config.toml
model = "audio frame classifier"
dataset = "strings of digits, spoken by a formant synthesiser in many voices"
num_classes = 41
activation = "swiglu"
dropout = 0.05
subsampling = 2
layers = 16
init = "kaiming_normal"
residual_init = "none"
lr = 0.0013
beta1 = 0.9
beta2 = 0.999
batch_size = 128
lr_schedule = "constant"
weight_decay = 0.3
Rows from block 5 of a small audio frame classifier, named by matrix and row number. Rows with one number belong to one neuron. Each number is 128 + 32 x the weight over its row's rms, rounded and kept within 0 to 255. All counts start at 0. Numbers have three digits each.
After each neuron's rows are labels from the 100 clips, of 14976, where the neuron reaches its largest size: "loudest band" is the band of the loudest frequency at the time of the peak; "top examples" is what is common among them. Only what is clearly more common there than usual is listed. The data: strings of digits, spoken by a formant synthesiser in many voices.
# gate: MLP gate (model.blocks.5.mlp.gate.weight, 768x384), inputs 117-155
# fc1: MLP up (model.blocks.5.mlp.fc1.weight, 768x384), inputs 117-155
# fc2: MLP down (model.blocks.5.mlp.fc2.weight, 384x768, transposed), outputs 117-155

gate.536:117144109093089083095122190196114140124073206125175082111096117081167062126164144091124125095098111131203109088117128
fc1.536:074097135140092131080088119162150114109109056123192108093096112165100204105147141122108161089093170114220112173123120
fc2.536:151110112149146156144160146129176132184153122162126157051092100142158069138160124161155076209148124091174122156101179
loudest band: 500 to 1000 Hz
top examples: reverberation

gate.415:107094148125113157153115089122100088091120095052140150118213131115109100146134171175107135121149160054147166086105166
fc1.415:123169191087133090123200118150096130114128139115097129135146145117098136102130132121105108116123046133170136188126074
fc2.415:089097145134089120062135121065140121099136122165098059150179126168129160121104092165090120121148194137159120159110118
loudest band: 250 to 500 Hz
top examples: "eight"; reverberation; first digit: eight; last digit: eight

gate.10:149203099060164125137100119148145151119139128142113114148172103127113040097123131099139159126133153105087139189094085
fc1.10:134126126172112058086156110142175165139207122114124163117132116144094065152108137125083118097110141091019117143170113
fc2.10:064092158122134118141117124203115126198097169149055142080087141124134177129111206117139132123124079126090146113136086
loudest band: 500 to 1000 Hz
top examples: "one"

gate.350:148121162065175186142078140153064128155189160132199121166150141137109197193088091159136110067121179088203132104138055
fc1.350:147093129055179125139089086093150082115182174130164135153105125159152132114114109141147147118122101143100137091137103
fc2.350:137179117149162128106037191154119156116187135091174127158200131148211090107171083108175145064175150110144094118118132
loudest band: 2000 to 4000 Hz
top examples: "six"; last digit: six; first digit: six

gate.233:129144139101106113112126148109110115098180109148148139134083108107180085142112126124129067163086144180160127120107106
fc1.233:070126127119140106093130137112081114090146159113138111105150100146105085160127095154132098190116119126075109116117122
fc2.233:142116164145073144160077045136055125118153111171109111181107126093186100114118115116063071029121119159092163132130068
loudest band: 4000 to 8000 Hz
top examples: "six"; "eight"; white noise; first digit: eight

gate.201:130121044163091058143142122113156175127121134082083139092054115129121066198095144081074107098120078160084105155183190
fc1.201:106150176122132132133103141135114122121118089148098119136189137147123100159160128129067112056102111150146087082148091
fc2.201:147143169122138134129139113107154126080160079134164127099115123177097138161135097125084081059169165070095095138133118
loudest band: 250 to 500 Hz
top examples: "eight"; quiet level; number of digits: 5; first digit: eight

gate.273:090104086073156100129158158116121113119148123221121165122100090170062160090121133126108141098050104130035108162139129
fc1.273:163115095116095172130129150088108125089119138146119138118083175122114125123131141129145116170156157174128156107164101
fc2.273:071140087173105150140124117191116139146199166118158115117097094135115139118184148099134144162148096110139111106131096
loudest band: 4000 to 8000 Hz
top examples: first digit: seven; muffled (low-pass)

gate.514:134156156107174126141114097092106105108113150144138152131132126196139120133090143144106108131106114127090120067144106
fc1.514:117126131161119092134154152155179144123105064132067175092095145107180150103093137074119169094111082132086153140160163
fc2.514:098101164111095122142207102090104154117195115136107116093091179081092110131174112146100081123161116132169113160153156
loudest band: 2000 to 4000 Hz
top examples: "six"; last digit: six; first digit: six

gate.51:111136131133136150097140112137071077071177139088102184103122147102054120178108140150163087095125130142138155186090092
fc1.51:069116149125079135143152159155094099172132100117185147136220089153104103132131135138093069199134105187112121143119094
fc2.51:091144175088117067087165087096147097152129153110105125123192120144123185116133097143042138131125120139108111222125111
loudest band: 500 to 1000 Hz
top examples: "one"; clipping; first digit: one

gate.599:153122119148131128126114129156138127133071101139168126131049129135118096121131059101131089126097008129104138163130159
fc1.599:126135122185141147116137113140134136128159153210042229124230112144107096041147126116110127124145139112032123126126120
fc2.599:124140085120102128137128148108136126183101149137140140180155135141146103114089159117102127009058102129100131093144121
loudest band: 4000 to 8000 Hz
top examples: "zero"; last digit: zero; white noise

gate.53:065176165084130082116122157192140141190136102142115080133131139146113170155107130128135195159129158120110144104132120
fc1.53:107120146098074108109084127128073104128064188087163143134173098120136211179153131130081105105097091132145120125123097
fc2.53:106121104104091112124105115154218142115046162101103131100048119100146112100085186117136168123081122115115129091141133
loudest band: 250 to 500 Hz
top examples: "three"; muffled (low-pass); first digit: three

gate.731:160107144112121204148100121101098115085155131133167069127128133122128146124091161142119105101095081152128097201175119
fc1.731:142098098148096057121164149136149117148160110216143107139108171160105079101132131114133074101111130145102149122151132
fc2.731:146137122198087129111134127131102113167143189136170135152174150129175158096115121160106135163147114153085109097097092
loudest band: 500 to 1000 Hz
top examples: "zero"; last digit: zero; voice: child-like voice; first digit: zero

gate.385:092097159086106118112070123144151079130133088179093126122082156150088172094182133119163075152075046105152112110129126
fc1.385:075149078145130108157136054118119138114115129079207195127153171106113019143107120091148129160151163183113143164118090
fc2.385:124162143143122100178091140136128142132114172128078140122140121151083126128127106180133127195111116097163118152119161
loudest band: 250 to 500 Hz
top examples: last digit: two

gate.405:148130062121180097086106105118114137106176181169114103138140098145135151127127172121106106152156155174156119130109126
fc1.405:113121188117156127120102116114134152139183170117193087140110135144130094134100100147131143163115147095142141132123095
fc2.405:123179048175177146048124214140157129088142116143124103103182126138111143126129123104194116173114087128145105091120154
loudest band: 2000 to 4000 Hz
top examples: "six"; last digit: six; first digit: six

gate.46:079202117134148123114066165171092073130125136121112127105141131095112180110148192126115106103157134108089086146105149
fc1.46:141137185082105139141071163111165110141067110145086114114127121102084231100126166100151154144067119095071094118121115
fc2.46:133141161140140096097172200104097117066148034168120137128125082133113167134102175079129106147092085126155119069143115
loudest band: 500 to 1000 Hz
top examples: "five"; clipping; muffled (low-pass); last digit: five

gate.183:135166183154153115087134128129097050180078164100097173122126108145079145156159136129142081097147166110122123047115110
fc1.183:103154125133128102116133154197177087178124132083178159167186126142059197100106156124190125210168186123155109174112148
fc2.183:157120181137092118087149126108135088165130135130077115165100116152088125088130116115139151088135099090117114107126141
loudest band: 250 to 500 Hz
top examples: "six"; last digit: six; first digit: six

gate.378:079131123130101099139185104112103122116094175113194148137172113110103073151128087160138202135148110151124061049104102
fc1.378:158142141115135113123130121144162153118136176128151144129171133128165129098088135165151100130128225103099148136111193
fc2.378:116097035125127134042128153130105151142179140178143102154149145139104155154058109122157115193160126120161084116145115
loudest band: 500 to 1000 Hz
top examples: "four"

gate.257:082128100111098060133126115133214147138133190198115152129085117146105097096139098130173088175117055203041075120182116
fc1.257:154129116175147150118090158146137071144129084125144105128123123097156140134142154115102115140114164165159141084077165
fc2.257:182143138089158108146098132112137132100167052123176157146107172113040130143140177114094096089124182097101099075117173
loudest band: 250 to 500 Hz
top examples: "two"; last digit: two; first digit: two

gate.155:094121153141119148129099156174157097153071108140112134138155109134103130121115120133173082060061108114107137141125127
fc1.155:138155142174118125100150186155101136075100095158134144110036127108127182111168139077138142153096127123072093083108129
fc2.155:119109154165135123150170143131135121092181150161168134178140119112137141140127130091075148150167081142087069096113059
loudest band: 500 to 1000 Hz
top examples: reverberation

gate.520:111125111106142109141113153124125128154142127146048126127084127137164160102123196146088060110118097144142103129143121
fc1.520:106131065120116111132144088129130143105118155094182115136113120127111066113110206148132111146126161153132145151138119
fc2.520:120142236114131124078126152170130129199099121131124144132099105128132127117101229138168124179048092128139126111113108
loudest band: 250 to 500 Hz
top examples: "zero"; reverberation; voice: deep voice; last digit: zero

gate.663:076104120146159050162083113145128140114127184144130201141116112138114165096175131132144114158102159161121149137156125
fc1.663:120165167092151099128117104080151126132147089136100133134106112127111185102095184128108152112166092155181162112099083
fc2.663:169143060201184098041179177118108150151177117149155130079131092155145095132135146105128086135112115135169111112131164
loudest band: 500 to 1000 Hz
top examples: "five"; first digit: five

gate.135:098137092108104135108159072107115167118176159110105116136125169154137028141149140120136100131127113163091103060179139
fc1.135:056136105122106106121148139164111126132133091148186129126092092147125073118113117145136145129140095130130135146090138
fc2.135:136107162143148147062126154039136130111090087138078139121130133140106116120103143143139133192140146140125109132138151
loudest band: 4000 to 8000 Hz
top examples: "eight"; last digit: eight; quiet level; first digit: eight

gate.601:126124142113134110122124095137136155097130057127076128122170161125128144127118170110127141131118062103119102157123062
fc1.601:123157189093098148175131125117101116116144134149157198118168101108135180173101109132155157091106094118167133116164120
fc2.601:158147086068145110089151181122126119100116167132211141203139159071162105154112139162170174120133142188137141165159147
loudest band: 2000 to 4000 Hz
top examples: "six"; last digit: six

gate.682:146118134092103163134038147158090127118164098156160133148138108138170119128132123091110117087138188100111112145098107
fc1.682:110139170067147180094131151105103115121140150116171144108146203132151149170110143155145173109108134129150120092133070
fc2.682:113094080104201109092094170074150113065114144125131111194134124096134095110089129073193143177101134093151113089141161
loudest band: 2000 to 4000 Hz
top examples: "six"; last digit: six; first digit: six

gate.383:113154118118108180139129174145131120133110085137125118140059145085099124130150190132131144075082172139203106133147118
fc1.383:178105183028126130135102086062126139146159097127045120140158135137196240100114150133120137133135147102153150113119194
fc2.383:130152178107166127171039153093144154115171066123148181127116125098140152142110126122175094144121133183153112146138092
loudest band: 500 to 1000 Hz
top examples: "zero"; first digit: zero

gate.583:075093219122121142148162110148110119119110126067122041132109105099234058179140115144115131142128133140165129146099143
fc1.583:203159080170120081186090105085096123120230112173043144122131202126134209136157184136147166128129130147130111119152113
fc2.583:144168098155141121158063090191147128128177100099120135129155192165179133102117201077162115177178141083145077149102121
loudest band: 4000 to 8000 Hz
top examples: "seven"; last digit: seven; last digit: six

gate.473:087130079104119137097085101198085074116138170129124111153098119117168134107171146169143107157123193125141144141140093
fc1.473:093140190151125110124115069089165129130124098181136107112096096194154143178080158142114196145141078144167141040104169
fc2.473:123144075130222151140084202121123150119086160159161169114151147154132081161069079127108144163116143073187128094154094
loudest band: 500 to 1000 Hz
top examples: reverberation; "four"; clipping; last digit: four

gate.492:136140088102163084128119113108093104093136076100089144128106140105099075125109089124133129181146150128131157122091095
fc1.492:102120145103093146110112154165121088130147106082106187121126100119114163114160138168126087089142084115086146204110102
fc2.492:117096206154127129082136111070134147188182055107175119147169146144080122113134112173117146147138113108112108133134185
loudest band: 4000 to 8000 Hz
top examples: "six"; reverberation; last digit: six; first digit: six

gate.496:126128117095138127138092114154126105107121172102082125150094140123081141170092112138107106137117100165111113129123072
fc1.496:158147164079132112142095170090080100127143175161177158130119122159092164192090102178142135126124145127160123092147112
fc2.496:091143064145177118072084195079118124131165147131123116174147080133119079119116122103172135125127112084165118113115129
loudest band: 2000 to 4000 Hz
top examples: "six"; last digit: six; muffled (low-pass); first digit: six

gate.52:118198053091094123171108147198147133093136084107136163139083094057065070122147169114074215135156133106083127114092158
fc1.52:160117122094121061131127126129075135102106119072132105120132099151092189210080118171122104158147240115115141153113102
fc2.52:115143133132113086039188120091121160148159097117156121191148152111126122160107139097117099176142098127153173152121080
loudest band: 500 to 1000 Hz
top examples: "nine"; number of digits: 5; first digit: nine

gate.757:063118073093167199124097087188134141126165157119123160148120090190122131085123092093119057202150164144124152100157170
fc1.757:130129135187151107142057080165098135121095147101036144120108146139057153128127179154046156051124102114149136095137157
fc2.757:127114151135108093068145084153119098147044108065108111114148122108154141121140176102154145139068115134142165132121143
loudest band: 4000 to 8000 Hz
top examples: reverberation

gate.58:136119096071144147121111182132067141109092142155231156124116124103157172068129150131121156083120128126142138101139141
fc1.58:195123125099069093108119183131130156134125111136184060107155125105150150200092119096157140140164157121116113115116117
fc2.58:101111128125171140128142101098069149132155140150073129073118164122157120114112121142120089128192136132102111139097157
loudest band: 250 to 500 Hz
top examples: "zero"; reverberation; last digit: zero; first digit: zero

gate.717:138088200179113120116169123090153161134149159176101093097195115142162159082143135109185116134087060111153094143150161
fc1.717:176107126089133199167145121119175155137170038181073124075170102128118039108170123146098052097119165104123097165196124
fc2.717:149110107184136152096195125042125129135127133153132120135157125127184163081114143101150119149157166111154149159135110
loudest band: 250 to 500 Hz
top examples: "four"; last digit: four; mains hum; clipping

gate.115:080090100126072131112137128186117131138125113151147147059140110169155143100131149143139144087069057145123108069155137
fc1.115:092132115155184106114157179104096101058184157088060131148129109158148121142165152143125121140154097146129158109101131
fc2.115:124146098067135117182144189097135147157144175107189110188131148118159105121142067149156126094169153143050090085107083
loudest band: 500 to 1000 Hz
top examples: reverberation; number of digits: 5

gate.354:146177108116111116131151045140121060176116164120121169083138119191105133101170120125140085111106140154125149070156132
fc1.354:170084136124161121103164089136172101120103147135138145128131097177139029187109146167101182128094139092167147147137106
fc2.354:118168141116071120181099084146128091158126128130106152135110132161128141171138159176097126200121142119096134124123169
loudest band: 500 to 1000 Hz
top examples: reverberation

gate.707:108106138101158101148046164175102121139110063137168201135124083128148182120151119137111150075102106147116152132133116
fc1.707:074112127066091148095070140166130069143149148101142107135089131097132144135112140085115097135097101144111110148081164
fc2.707:104130109065102102105092119104156101066120114125099104163120069126101132078117075112082144188125123096118120085135176
loudest band: 500 to 1000 Hz
top examples: reverberation; "five"; last digit: five

gate.212:095120142081102140120096060171114165133114099065148152143207116151139155135138190086071126126128134106093111167116118
fc1.212:117146132100116159115150103134181104129177059128124090125134166143185063113137103081107109111094098098095121202130101
fc2.212:150121152137126097125104145133121147104139073087108102164071217127115066097138093134114163103132148152164125115149065
loudest band: 250 to 500 Hz
top examples: "eight"; reverberation; first digit: eight; last digit: eight

gate.419:159098099102125120134187090138129109102057066089116080138125141152085147197148107118153150110076156098122138110184111
fc1.419:157136154105143151138112129119133056083126114082103142105064144170124090131131125169050139138107110096104121209126114
fc2.419:099120173091112146141116149138116128158121114156140156084180117169141192147130142111114123161107102162167175168116094
loudest band: 500 to 1000 Hz
top examples: reverberation

gate.400:102061067058123170143078114143097065135152106103161098129137153095094110089099080107148127126087078117111144175105117
fc1.400:096135128081137115160102104122114145157132103090156184138119117109086109173085054130067105091161095127156134147120119
fc2.400:132130099131097120094039152091073155072120178115100125190152148131137109111105139172155142153156167120177140100150115
loudest band: 2000 to 4000 Hz
top examples: "six"; last digit: six; first digit: six

gate.249:180119152094147178135145127094148113111164053158111098113055144125175172170139133172119181114073109110187138144159133
fc1.249:132082135089127180131131116114156129180166144121068131117153146176204110087167136082149135157046144144113144065136112
fc2.249:117152087138132124146214141170191131185179132147175136094152121156203130143146168153147140072156122132157144104074097
loudest band: 250 to 500 Hz
top examples: "zero"; first digit: zero

gate.555:118108116148121079083125158152137119116198110124099160132080110123160204104112117130186124139087104157123169129124216
fc1.555:108113105077128101133085112121136132138140147103147155119188096115094212093158126143125114154157174114092147174136145
fc2.555:116113054158093133094106141152150128143122154132095102058083114128116145147137182129129136145057133129146116158138130
loudest band: 250 to 500 Hz
top examples: "two"; first digit: two; last digit: two

gate.500:137136133098149142135103144130154127113125089131099104126116140149106168152153086133146176131110031134105117224118163
fc1.500:189156174161146171124104162146113114144115137150115103132173135108111084140151128166199119120116236110190102043106095
fc2.500:126083102128160111140137093147136122128099157145182118162099115127150099127127078117108122146084114120132134163132149
loudest band: 2000 to 4000 Hz
top examples: number of digits: 5

gate.409:075134142109141143091096151141111143120125058137095164117093130095148164164094122102081088101113122104134133103109120
fc1.409:113102121115139150136135075127108135115106180109084110129105145150133082075123112111126202135090134114163142163122138
fc2.409:086089070118137121121137139123080169165121093137171118091113094128159140117119151094162066166126134161175100146132126
loudest band: 500 to 1000 Hz
top examples: reverberation; "seven"; first digit: seven; last digit: seven

gate.235:116117137120155072124193182167061059133028181138132189144130144130084155116106117148107137108075126145141134099073152
fc1.235:115115046074073122148121108152135080136092149103142142148109112133063175083120140136118126136086154127085128112179130
fc2.235:146124164049080119121115196109098112101126115174128105080148140151123134152112120130068135094148149156131132084135171
loudest band: 500 to 1000 Hz
top examples: reverberation; "nine"; last digit: nine

gate.109:128138148088153153064139146155136124135154163172175144131178119141088028101114144134189143126120057108055128098129142
fc1.109:138123107182134139147132174115108128124152094149145168129139143117165194066131106134096129146146171122231132121134083
fc2.109:135082096158209133196098104108158115146109107121110137122084140146091178111136176119065142103137145121124119097135100
loudest band: 500 to 1000 Hz
top examples: reverberation; thin (high-pass); last digit: one